Rows from block 2 of the audio encoder of a small encoder-decoder audio transcriber, named by matrix and row number. Rows with one number belong to one neuron. Each number is 128 + 32 x the weight over its row's rms, rounded and kept within 0 to 255. All counts start at 0. Numbers have three digits each.
Before each neuron's rows are labels from the 100 clips, of 14848, where the neuron reaches its highest value: "top examples" is what is common among them; "lies over" is the class under the peak. Only what is clearly more common there than usual is listed. The data: strings of digits, spoken by a formant synthesiser in many voices.
# fc1: MLP up (encoder.blocks.2.mlp.fc1.weight, 576x192), inputs 128-159
# fc2: MLP down (encoder.blocks.2.mlp.fc2.weight, 192x576, transposed), outputs 128-159

top examples: pink noise
lies over: silence
fc1.53:125140153154146098158142155138096157190069124080085138102119113157123113152059051130108116099111
fc2.53:139148110136151145168162097149150123125123119155132050138150119127134104212113107098130111138112

top examples: pink noise
lies over: silence
fc1.478:139131146142140098152129139120096162176093133100074147108116085147108086140054078085125088076099
fc2.478:127146105113159112168146078119131135098115131144164063145115118144078136169114142147106076132126

top examples: "seven"; last digit: seven; number of digits: 5; pink noise
lies over: /ə/
fc1.341:137165100157131113159118171110080139120099117132061166088112134077134129086118104129131099146084
fc2.341:164132124175132073057101180156130102110101130149144135101134156102097090105137088142144080091114

top examples: pink noise; voice: child-like voice
lies over: silence
fc1.557:155193118095134102150124075112070146144039129108102113114114128134132137088066070140148102104080
fc2.557:102150064167120115136089135094112110123103149141133073129159089112138126119152190167114083164120

top examples: "seven"; last digit: seven
lies over: /ə/
fc1.379:116120100146109124077081096145094108099080155115117126075118103087163152068127066107150109110123
fc2.379:128061089096110197055097085091039090085161144141114168219119134150097120105145143136133157070154

top examples: white noise; number of digits: 5; first digit: zero
lies over: /f/
fc1.416:101167087136139117169163142117142157145085146110156098123144093125144103105066126113111113139100
fc2.416:169169151152154105105048145097126133127171150102090177148239125141148139194203145131112138115139

top examples: "seven"; last digit: seven; number of digits: 5
lies over: /ə/
fc1.351:146149128116124118156107122069137104128109144140131135143107118059133191115151088107142138187079
fc2.351:159081109098144166190121100077100122120154117140121140193163172191158160177127120094124198119154

top examples: pink noise; last digit: seven
lies over: /ə/
fc1.376:145159143084111089132125092126127085109116167121131128116133126061152123105124087120095135159101
fc2.376:141195083143132125097098156160188149096128107127105166128136100109099137162176134133141133130087

top examples: "seven"; last digit: seven; voice: child-like voice; first digit: seven
lies over: /ə/
fc1.252:117139141187129135103131143092108117101097154131090118148130155088165156100143096050142119143069
fc2.252:151104153117143179197139104059089124083134131110172150205157122225128200130106154111130130121190

top examples: "seven"; voice: child-like voice; number of digits: 5
lies over: /ə/
fc1.61:165173107128090102147107118112145090128070140141143099157128125070148140071125136088161090124090
fc2.61:115088129126181119164123105126130094126143139075079164136052120165182129137132102153129114136150

top examples: pink noise; thin (high-pass); white noise; muffled (low-pass)
lies over: silence
fc1.289:066132095181130129145124167114095164111072162096122120138099094126144082078034109159124118085119
fc2.289:043132108094116105118140130097127110120148148109163161116089081103097185045148126153165132171144

top examples: pink noise; white noise
lies over: silence
fc1.101:093139114155177097141142124104049153132087144142054122106120103147115049116041097132134108089108
fc2.101:099143121117154138187132064097123096107107136115171050188127103155096134179097143120097077119131

top examples: "seven"; last digit: seven; rumble
lies over: /ə/
fc1.575:129130121141142087154115106118138091143054137101070136145132168120195149080116102102179078148089
fc2.575:089187104136132087120176145105154166162099070080145137119090084124055127126092173189113077134085